From a checkpoint of a small sound classifier.
Training: normuon at rate 0.0026, 19500 steps, batches of 128, held-out accuracy 93%.
Data: trained on single English command words and digits, spoken by a formant synthesiser in many voices, 31.9 epochs.
Rows from block 11, named by matrix and row number. Each number is 50 + 10 x the weight over its row's rms, rounded and kept within 0 to 99. All counts start at 0. After the name is the row's rms in percent of the matrix's.
# convs2: project pointwise conv (model.blocks.11.convs.2.weight, 144x432x1), inputs 348-431
convs2.0 100:38 55 53 46 25 53 50 59 51 45 52 45 36 59 46 46 58 46 38 54 52 58 53 44 63 44 49 51 42 51 55 39 27 38 51 54 32 51 72 51 41 55 52 59 29 39 67 52 72 41 49 60 56 44 35 39 55 46 57 46 32 35 56 39 52 57 54 41 46 63 57 55 74 52 68 50 52 48 48 46 54 48 57 56
convs2.1 103:61 52 28 52 67 55 46 46 55 60 50 52 18 48 63 23 62 49 54 37 56 47 63 45 34 54 63 54 57 52 43 53 50 48 48 46 56 55 38 51 60 49 59 71 30 26 48 49 60 63 60 46 31 49 44 47 69 50 52 63 53 55 43 49 55 52 63 43 50 43 56 53 51 59 36 56 65 41 56 47 62 18 52 57
convs2.2 099:45 49 43 49 34 59 58 41 51 47 66 49 44 65 41 58 63 45 44 50 53 45 59 52 48 60 39 45 48 45 36 67 50 43 48 54 48 57 52 22 61 53 33 51 48 59 36 72 34 36 39 54 43 56 69 43 43 51 52 40 58 42 61 52 56 38 51 61 50 28 46 57 08 53 49 52 51 39 43 54 40 38 40 46
convs2.3 099:54 52 54 47 42 51 42 50 45 52 55 43 38 57 40 55 42 29 46 27 50 57 30 51 40 41 40 53 34 52 43 58 65 53 59 40 46 50 70 50 53 40 52 59 39 61 60 55 46 42 72 58 45 51 53 62 63 42 36 48 41 72 60 50 57 49 41 51 35 52 45 57 15 64 42 55 37 43 62 55 38 34 43 52
convs2.4 097:55 49 50 44 66 50 40 79 37 54 55 48 43 56 51 61 30 64 61 53 53 48 56 38 34 57 47 47 58 50 61 33 41 38 57 55 46 52 44 39 44 43 45 38 46 61 40 50 36 74 54 21 34 45 48 51 61 64 65 73 65 52 47 49 45 55 54 53 57 40 47 47 63 42 30 51 62 45 62 40 58 22 42 50
convs2.5 096:54 51 57 50 36 61 39 64 45 45 61 53 51 45 36 52 56 47 30 54 44 49 56 47 41 53 50 48 55 44 56 53 53 62 47 52 60 45 38 46 56 46 57 53 55 53 45 59 54 50 57 23 66 42 56 45 55 38 46 34 57 58 34 46 51 46 43 44 53 43 48 42 46 52 63 50 36 60 42 42 42 50 47 50
convs2.6 097:33 48 65 48 30 51 48 32 57 44 60 49 64 60 49 52 60 57 43 46 48 61 62 43 50 77 54 61 54 47 55 37 48 46 35 41 44 51 40 52 37 56 55 53 53 42 59 63 45 53 47 45 45 56 36 66 45 32 43 44 48 53 29 44 52 40 61 37 46 59 55 52 64 50 32 53 48 41 24 51 42 77 48 57
convs2.7 099:46 50 52 49 61 43 54 64 43 54 38 48 51 49 66 62 42 30 56 41 51 50 42 45 67 37 57 42 57 50 60 52 47 33 57 55 36 43 52 41 51 59 64 62 52 38 65 46 64 56 59 49 36 52 43 53 68 29 47 43 26 60 42 43 52 49 48 66 38 80 57 65 42 50 44 50 57 78 40 52 66 47 60 60
convs2.8 104:66 48 71 49 26 36 54 30 58 57 50 35 53 44 48 54 63 27 55 31 55 41 59 58 52 50 46 53 39 36 65 33 22 54 55 37 47 56 53 60 59 56 55 68 75 63 38 60 51 53 63 29 59 43 56 49 63 78 53 59 39 53 67 33 57 39 50 59 37 57 53 62 65 57 57 50 59 63 65 61 53 70 52 51
convs2.9 101:41 50 48 53 52 59 52 55 48 46 54 54 51 58 30 72 45 38 44 46 62 45 53 48 53 49 46 53 65 52 49 42 66 64 53 69 63 52 51 27 51 56 39 37 35 55 48 53 40 39 54 35 73 49 53 51 49 54 56 57 52 60 42 63 46 55 38 50 48 45 49 56 72 65 56 53 60 49 60 57 52 70 56 54
convs2.10 096:59 52 38 52 59 44 53 35 46 49 58 51 28 62 57 75 57 73 54 50 57 46 39 45 57 53 64 41 46 53 36 66 47 28 47 45 40 50 52 55 32 53 45 33 50 57 52 55 44 52 50 70 40 54 63 52 44 52 51 43 33 43 62 52 37 43 44 36 54 47 64 49 44 49 41 50 47 38 32 51 49 47 62 59
convs2.11 100:43 48 69 50 53 58 45 49 57 52 60 51 49 55 32 55 49 48 68 51 60 54 46 47 57 45 54 51 42 56 45 55 43 59 54 67 49 45 63 44 42 38 41 56 51 40 61 54 15 45 52 73 46 64 45 57 51 50 39 46 57 54 34 60 55 58 61 37 47 74 57 54 35 65 39 53 41 44 64 36 44 50 56 60
convs2.12 096:67 52 49 48 37 47 55 86 56 47 54 38 42 42 49 39 58 47 47 48 40 48 63 42 50 42 47 43 51 50 48 55 44 57 50 66 50 61 35 56 48 72 43 46 56 49 45 46 84 64 52 56 47 60 52 51 44 84 51 50 58 53 53 64 37 48 41 47 53 49 46 52 49 46 00 54 61 54 35 63 57 74 59 45
convs2.13 097:39 41 36 56 42 46 48 41 65 42 43 55 56 59 54 54 48 56 55 54 31 41 43 46 46 56 38 61 70 50 54 64 35 55 53 54 46 48 70 50 49 50 64 28 58 32 56 52 76 59 28 59 48 47 57 52 65 65 52 36 44 49 40 59 47 63 56 62 50 59 57 39 23 46 76 46 51 62 52 52 45 57 49 40
convs2.14 099:41 49 42 48 48 54 47 64 54 45 50 40 49 48 41 46 50 45 40 52 58 50 43 55 66 41 66 55 48 52 64 55 69 46 52 63 44 45 62 54 61 55 59 61 55 35 47 47 43 59 56 38 55 48 50 49 67 58 74 55 29 49 35 50 52 51 52 39 39 52 47 63 64 60 46 52 45 43 37 39 50 51 48 45
convs2.15 101:31 51 60 45 51 71 46 46 41 39 28 56 49 55 41 47 39 43 36 40 52 57 51 59 64 34 52 49 47 49 51 56 44 31 49 45 49 47 51 56 29 55 46 41 50 54 59 60 62 53 37 61 57 53 55 39 41 46 60 37 31 40 50 38 53 50 46 45 48 48 44 54 46 41 72 44 54 68 67 51 54 54 40 52
convs2.16 100:35 49 59 54 36 56 44 60 50 59 60 50 28 32 62 40 63 54 33 55 56 49 40 49 44 50 41 42 47 51 66 57 47 58 54 57 53 47 52 65 72 64 46 55 57 62 39 56 57 44 45 59 68 40 51 44 60 50 41 49 45 50 44 41 41 39 43 41 52 63 37 42 46 63 55 51 43 45 41 58 50 46 41 52
convs2.17 104:31 50 58 51 41 57 36 33 46 50 43 49 47 54 52 43 61 51 60 55 44 48 56 52 47 25 58 50 33 44 52 48 56 44 57 52 49 40 50 59 50 47 49 56 50 72 38 51 33 31 50 59 38 47 68 45 68 28 37 23 41 51 33 30 47 46 45 43 39 73 46 50 54 44 46 49 35 55 45 49 56 44 45 32
convs2.18 098:40 53 51 54 40 54 57 52 64 58 50 53 37 47 49 57 54 38 35 58 38 57 43 57 39 49 54 56 31 44 50 31 57 55 48 48 53 50 61 41 51 49 46 40 47 52 58 48 61 39 54 87 57 56 37 48 42 65 40 49 48 50 34 55 54 51 38 58 49 61 53 60 04 58 50 48 54 20 68 45 58 45 45 54
convs2.19 099:37 51 51 51 44 49 54 64 71 47 35 57 45 45 45 52 64 34 50 32 47 49 36 44 37 57 42 54 56 43 54 50 45 56 56 42 42 43 65 38 64 59 41 51 39 37 53 43 50 38 52 66 56 58 56 72 36 13 45 61 50 53 52 41 53 48 45 47 36 33 53 53 43 68 54 48 51 40 50 36 30 53 47 51
convs2.20 095:63 48 49 47 77 61 57 45 62 61 50 64 46 38 37 61 46 57 57 59 62 51 49 51 27 50 35 60 22 52 44 64 65 36 54 41 37 41 65 64 40 54 46 46 68 37 40 43 48 66 36 64 67 42 52 55 51 45 50 51 40 59 68 52 53 40 64 59 37 65 50 56 84 45 45 52 49 43 58 58 43 53 54 33
convs2.21 103:47 49 49 46 44 58 55 45 44 57 53 57 59 49 50 47 49 54 68 39 52 47 71 47 44 48 60 43 75 50 51 46 49 45 50 47 53 55 66 45 44 41 60 52 42 43 57 49 44 30 45 37 63 61 41 53 46 47 59 54 48 56 50 45 39 55 48 50 59 71 45 54 65 50 47 48 52 46 45 47 64 41 48 61
convs2.22 102:53 47 43 54 51 52 43 47 54 47 52 41 53 46 65 49 43 50 46 45 53 48 63 46 36 54 42 59 49 52 64 44 39 52 51 44 46 51 32 69 35 38 52 34 25 53 41 50 35 39 47 64 62 54 80 57 42 59 72 42 30 40 74 48 54 48 57 61 40 46 55 61 33 56 52 50 64 61 63 65 52 62 53 52
convs2.23 094:51 46 43 50 36 60 55 55 50 41 36 38 68 50 57 46 44 38 63 43 47 53 37 50 55 51 64 54 49 51 49 43 61 51 65 40 56 55 62 60 48 46 47 51 54 58 64 49 41 41 34 75 69 48 57 54 53 54 50 70 34 40 62 36 52 53 49 47 56 70 54 64 40 56 52 54 54 41 27 47 45 40 75 56
convs2.24 102:61 52 69 53 36 34 46 67 54 57 56 48 39 54 59 54 50 47 42 47 58 52 38 47 56 58 71 42 57 51 58 51 37 39 49 60 55 43 60 51 55 42 60 49 52 45 66 45 49 46 50 28 33 55 27 45 46 47 71 32 49 52 54 40 63 47 50 51 43 38 42 48 40 47 44 55 47 43 64 48 43 55 49 50
convs2.25 102:66 52 56 52 45 44 55 45 57 53 54 52 42 33 53 62 55 44 14 55 32 47 68 42 67 58 51 57 24 48 61 38 69 54 47 51 49 49 63 50 52 65 62 48 57 36 45 40 54 71 48 72 46 39 49 52 40 44 54 45 68 58 66 62 41 43 48 71 48 56 57 63 41 64 40 50 47 46 51 52 37 45 58 56
convs2.26 100:64 49 35 50 59 37 43 62 56 53 60 43 62 62 67 69 45 50 50 54 49 38 44 49 57 53 36 30 23 49 46 64 44 60 42 56 44 46 55 39 44 56 53 41 44 45 39 55 79 58 50 56 50 43 57 57 63 44 58 29 57 56 71 39 45 39 56 38 51 73 46 57 62 47 43 54 48 38 54 60 34 50 54 46
convs2.27 101:39 51 51 49 63 62 55 59 60 55 54 53 50 40 52 48 48 74 65 44 50 51 35 45 51 44 61 50 53 51 59 39 46 46 45 54 76 51 38 43 57 56 56 52 56 45 39 44 26 46 44 51 38 46 47 52 57 34 60 78 73 39 34 30 54 48 52 44 49 47 62 53 60 62 63 51 42 41 49 51 65 76 39 41
convs2.28 100:49 50 63 48 58 76 48 62 47 46 63 45 67 62 52 54 50 48 60 43 54 57 49 48 55 49 35 50 62 44 42 52 42 50 50 61 70 52 54 65 41 68 46 66 59 38 48 43 57 43 47 43 40 48 54 40 73 40 31 60 58 68 72 50 51 61 52 48 41 59 52 53 25 42 71 47 49 47 50 50 36 49 31 37
convs2.29 098:39 52 47 47 47 53 37 62 50 40 45 62 45 57 51 57 53 55 48 39 46 48 55 51 49 51 55 46 48 52 58 31 49 60 50 60 65 56 43 56 48 41 56 75 40 32 46 58 57 51 40 58 35 47 52 30 39 69 51 68 65 42 52 50 57 56 49 57 56 54 55 48 24 47 69 46 66 36 64 49 56 73 63 57
convs2.30 096:56 48 39 50 41 40 57 71 43 50 48 46 46 42 57 57 50 45 59 34 39 40 43 50 45 81 49 55 49 48 45 50 51 52 53 41 59 47 48 67 55 47 53 61 56 58 52 57 56 72 59 56 54 58 48 61 59 47 73 33 49 40 53 56 45 50 65 52 58 31 54 45 32 51 35 53 50 53 53 53 33 38 41 58
convs2.31 101:40 56 49 47 77 41 57 71 53 48 52 56 39 59 37 31 56 50 71 47 56 53 52 55 73 42 35 47 33 46 29 41 53 46 52 47 46 47 49 51 54 56 53 30 51 25 47 46 46 46 40 56 59 46 32 51 35 48 58 37 71 63 43 46 53 47 60 59 52 41 43 39 42 59 41 43 45 50 55 54 49 61 55 39
convs2.32 101:53 53 59 41 45 43 41 40 49 45 44 45 67 57 62 42 25 42 62 63 45 44 54 48 45 64 49 57 82 51 57 56 53 62 40 38 62 45 27 48 36 70 77 42 43 54 53 58 61 51 54 35 45 49 53 60 62 40 52 43 52 26 67 36 53 47 49 58 48 65 54 44 29 45 40 51 56 64 60 61 60 42 50 64
convs2.33 090:54 49 48 49 53 55 54 29 52 48 55 47 40 53 36 61 59 53 48 32 63 48 32 42 62 56 32 53 52 51 41 63 63 75 61 38 53 47 67 43 51 49 39 46 70 78 47 56 42 60 35 12 40 58 54 45 34 23 49 62 60 35 57 63 50 51 44 48 64 45 52 41 59 64 51 46 56 60 44 43 65 70 46 49
convs2.116 098:54 49 68 52 55 64 56 59 60 48 53 33 47 50 59 36 33 37 61 55 58 52 42 48 34 58 55 61 43 50 63 55 35 59 57 69 53 39 52 40 54 48 42 67 43 52 49 48 48 70 60 37 68 52 59 58 47 47 45 16 56 45 42 40 56 53 66 46 41 56 44 38 34 81 49 50 41 63 42 46 49 33 50 53
convs2.117 103:47 50 56 48 56 47 50 48 57 41 45 47 56 43 52 63 42 46 23 42 45 37 66 48 49 44 63 40 53 43 51 89 45 48 58 31 53 55 60 63 50 56 63 53 57 55 68 64 84 41 51 48 41 51 39 49 49 51 65 49 51 57 34 54 45 53 45 46 49 55 53 49 66 66 54 50 39 67 55 63 50 61 34 58
convs2.118 102:31 55 36 48 36 50 57 40 55 55 29 61 34 52 46 29 47 35 58 42 52 46 51 60 60 50 72 58 41 53 50 17 63 53 45 53 39 53 54 64 36 65 73 55 61 60 46 49 54 53 46 50 56 55 53 49 34 69 36 45 52 67 49 48 43 38 38 37 39 39 42 54 46 47 45 49 37 54 53 37 62 69 36 48
convs2.119 102:62 48 53 48 31 47 41 61 49 47 49 48 41 48 53 42 39 56 58 57 36 50 33 53 52 56 59 48 35 53 51 25 42 53 48 71 48 44 55 53 68 64 34 29 53 40 63 46 54 32 50 53 58 50 33 49 54 36 45 57 41 30 52 75 47 57 51 60 57 60 50 54 73 58 68 45 44 58 45 56 62 37 53 39
convs2.120 102:46 59 27 50 63 39 48 51 41 54 64 46 38 54 59 39 52 55 58 46 28 54 67 55 55 59 63 55 63 50 47 33 64 54 59 60 46 47 50 68 58 48 51 43 41 60 58 38 47 73 51 35 42 49 44 49 29 53 60 39 63 67 27 60 54 61 50 58 48 68 42 60 52 55 27 50 44 46 48 54 54 47 41 55
convs2.121 110:48 49 65 48 45 43 42 17 48 49 49 42 58 29 39 50 51 46 47 48 54 52 38 48 59 43 55 33 45 50 52 41 53 43 51 55 57 49 55 60 48 54 51 58 54 66 44 59 58 34 33 46 36 54 48 42 53 29 48 35 46 70 61 51 47 55 47 48 44 44 41 54 16 48 56 56 47 64 43 31 71 42 42 50
convs2.122 101:49 54 41 50 52 57 38 49 55 48 45 52 57 39 52 87 51 67 38 37 54 51 32 50 54 49 37 55 38 51 41 57 54 52 45 33 54 40 54 74 53 50 55 47 40 42 48 43 56 33 63 40 52 53 44 56 52 53 43 75 39 34 39 53 54 47 51 52 59 74 44 55 32 55 52 49 53 34 55 52 30 70 72 42
convs2.123 102:42 59 54 47 40 54 50 52 59 51 34 51 38 57 47 37 51 47 50 39 42 44 53 53 42 49 64 41 49 55 60 42 54 63 59 67 49 43 59 42 51 43 41 71 50 60 43 58 58 48 60 56 30 56 49 44 67 82 51 45 45 50 50 52 58 67 50 39 41 53 34 64 28 41 43 48 44 61 52 56 60 38 58 48
convs2.124 102:40 53 59 45 46 45 46 66 55 54 43 52 34 60 58 36 71 50 54 41 39 46 49 54 59 54 62 53 58 53 54 62 45 59 52 50 57 50 42 70 62 44 59 39 52 76 74 37 29 45 44 61 53 49 62 45 42 45 30 48 47 62 54 45 56 49 45 47 56 64 51 39 50 44 40 46 61 49 51 41 68 79 47 70
convs2.125 098:46 46 55 53 52 51 55 71 58 54 58 57 57 38 47 57 48 70 46 70 39 54 61 51 48 50 29 58 36 56 65 52 43 68 38 32 28 47 54 35 49 43 44 50 44 66 56 56 71 47 29 52 27 50 35 45 41 55 65 81 64 53 61 56 53 60 55 56 49 58 63 38 13 48 79 47 52 51 48 37 43 59 50 49
convs2.126 096:47 44 51 48 43 50 49 51 45 51 57 57 33 56 37 57 43 34 47 38 50 42 60 51 39 51 47 51 50 46 50 63 50 39 52 64 54 60 41 71 29 65 50 46 66 61 59 59 44 36 59 72 59 47 59 60 49 42 56 81 51 67 50 43 44 49 46 38 46 44 52 65 41 60 53 52 52 50 49 60 33 26 43 49
convs2.127 103:52 51 60 52 39 42 50 60 74 55 53 46 56 64 64 43 64 43 64 62 40 51 52 53 57 41 43 43 34 53 37 40 41 57 47 70 45 52 56 38 55 28 39 68 56 34 56 35 63 70 47 58 44 48 80 48 50 51 48 75 58 46 57 61 40 51 56 45 64 55 46 71 53 48 48 49 49 44 41 31 40 52 59 56
convs2.128 097:50 45 38 47 53 56 46 22 27 52 47 43 49 53 26 55 60 60 40 49 53 56 40 60 47 48 51 55 56 44 54 54 52 56 41 57 47 59 69 65 50 43 45 65 42 37 45 46 64 51 57 63 50 45 48 45 58 42 56 64 56 48 38 35 57 55 51 33 48 52 49 48 58 47 57 49 41 50 45 60 44 77 50 47
convs2.129 101:43 59 50 47 54 43 40 48 57 50 56 63 51 35 67 37 59 57 69 50 50 51 73 46 35 56 48 47 45 48 59 60 58 47 54 62 55 50 40 53 44 37 58 52 44 42 34 48 52 57 51 50 26 50 65 55 53 42 35 65 67 57 51 45 40 45 60 46 47 36 42 61 56 62 38 54 52 62 49 51 40 70 48 48
convs2.130 102:48 55 58 48 43 37 52 66 40 43 40 52 68 39 47 64 50 42 61 51 58 43 40 45 43 47 56 48 43 49 47 51 29 50 52 53 60 40 53 32 49 53 57 54 49 48 47 56 42 40 45 52 40 45 31 62 79 44 30 54 32 45 36 63 54 40 42 80 41 55 41 62 75 50 31 54 51 59 58 60 55 39 28 48
convs2.131 103:56 50 44 48 58 65 49 37 53 39 49 44 29 36 45 50 51 47 45 50 56 39 57 53 50 62 51 49 62 51 50 42 45 66 40 60 49 59 45 63 51 53 51 32 56 42 52 44 38 48 58 43 38 45 50 52 47 52 40 48 67 48 65 44 54 52 43 50 54 50 46 42 56 61 30 50 43 74 56 51 50 62 33 57
convs2.132 100:44 48 48 46 49 43 52 37 44 46 55 52 41 49 38 58 46 59 44 59 49 47 60 45 50 54 45 54 67 58 47 43 47 46 52 61 43 40 49 82 39 47 51 43 47 40 49 59 60 50 56 65 57 55 59 53 44 66 43 50 40 58 45 59 53 37 48 47 25 60 43 44 52 55 50 48 43 44 50 30 39 26 27 56
convs2.133 101:53 43 41 53 59 72 50 30 55 42 54 47 49 49 54 61 61 43 50 35 44 44 41 43 66 46 43 31 42 49 50 32 47 47 58 56 75 47 51 39 49 45 62 51 38 57 72 54 66 47 47 43 62 50 35 58 20 34 61 39 72 62 52 47 54 56 44 29 52 16 35 33 49 49 32 49 40 56 50 52 52 61 43 47
convs2.134 098:39 44 54 51 40 49 50 49 71 43 52 55 55 49 59 49 56 52 52 39 68 47 67 46 70 45 39 39 53 40 44 69 54 70 50 33 43 39 48 50 39 68 39 50 61 33 55 48 61 59 58 64 57 60 60 45 56 68 67 66 49 66 51 53 51 59 40 46 50 48 47 60 70 49 63 51 58 47 48 60 57 44 32 56
convs2.135 098:41 51 61 50 51 49 56 49 50 47 53 46 55 36 67 60 50 51 41 49 41 51 65 45 59 49 41 55 52 44 58 51 58 46 43 52 56 48 47 48 61 50 59 69 48 36 53 58 43 45 55 45 54 52 46 47 50 31 52 30 36 56 42 41 53 31 44 56 55 65 43 52 52 48 44 52 61 55 36 36 53 59 54 47
convs2.136 103:49 51 50 50 45 46 59 47 55 46 51 56 24 53 47 62 43 51 45 51 40 52 48 55 36 53 43 59 54 52 40 53 65 53 61 36 54 59 53 92 46 39 37 64 72 42 42 48 54 41 66 89 37 53 52 44 57 36 33 65 52 59 32 62 50 56 58 44 53 33 43 55 52 49 40 47 51 33 42 41 48 54 53 49
convs2.137 103:60 53 68 48 33 49 41 80 56 45 56 53 72 47 53 60 51 54 46 69 55 52 41 54 52 56 25 55 39 54 47 39 52 49 50 57 52 52 49 52 49 55 34 69 58 39 48 54 62 44 42 53 69 49 51 45 65 61 82 37 51 56 23 49 61 52 53 64 49 63 44 40 36 56 46 47 54 50 52 56 47 17 64 55
convs2.138 102:59 51 56 48 62 37 56 48 41 58 54 57 50 45 36 61 43 36 47 60 51 53 14 45 54 61 52 48 50 53 34 30 45 41 47 26 39 54 43 29 53 60 51 56 59 53 44 58 52 45 56 78 61 49 60 62 58 65 52 55 25 52 46 62 51 55 49 55 47 78 63 48 29 59 59 50 55 49 57 55 49 52 59 49
convs2.139 104:28 51 68 51 54 62 45 33 62 49 43 47 40 54 47 76 57 52 61 31 48 55 67 45 49 56 34 45 56 54 51 51 46 46 49 55 54 42 59 61 49 46 47 36 60 58 55 51 48 50 53 57 35 49 33 47 44 36 58 51 47 48 47 32 46 53 49 46 60 37 47 50 44 52 74 53 50 34 36 47 57 51 33 53
convs2.140 098:46 46 53 50 42 48 66 39 60 52 40 42 53 45 48 50 39 57 50 54 47 53 37 45 49 29 50 58 47 63 59 49 42 59 56 60 53 52 46 63 54 64 51 39 36 51 56 50 29 64 43 58 58 58 51 62 53 36 60 55 59 54 49 56 51 62 51 32 37 45 48 41 55 60 48 52 50 49 48 36 44 59 40 58
convs2.141 098:43 56 69 52 30 45 36 34 58 52 66 46 37 53 66 47 37 55 59 47 45 58 56 46 36 49 50 45 48 54 45 29 47 59 41 36 36 48 43 57 51 51 65 44 62 53 37 50 49 47 66 42 44 41 30 45 46 48 47 37 37 40 40 56 56 45 47 62 36 60 59 38 54 41 65 51 55 60 39 56 45 65 65 48
convs2.142 099:64 52 40 52 40 54 51 57 66 58 61 50 43 71 55 25 66 70 41 55 44 41 27 47 65 47 51 65 59 44 41 49 49 59 46 65 36 48 54 47 50 48 50 66 54 46 56 46 60 44 66 58 46 44 43 45 60 44 53 46 49 64 65 62 59 55 55 48 49 36 46 54 34 47 59 48 48 45 47 49 50 54 48 52
convs2.143 101:46 52 54 54 44 34 58 36 38 55 57 48 71 53 68 69 47 39 42 70 47 55 39 53 76 46 75 36 68 46 42 53 48 43 47 68 41 58 48 57 40 37 29 48 51 59 40 60 50 44 57 49 64 49 52 41 57 56 68 72 45 28 35 66 43 52 61 37 52 47 56 45 68 52 42 54 49 40 46 45 46 43 43 48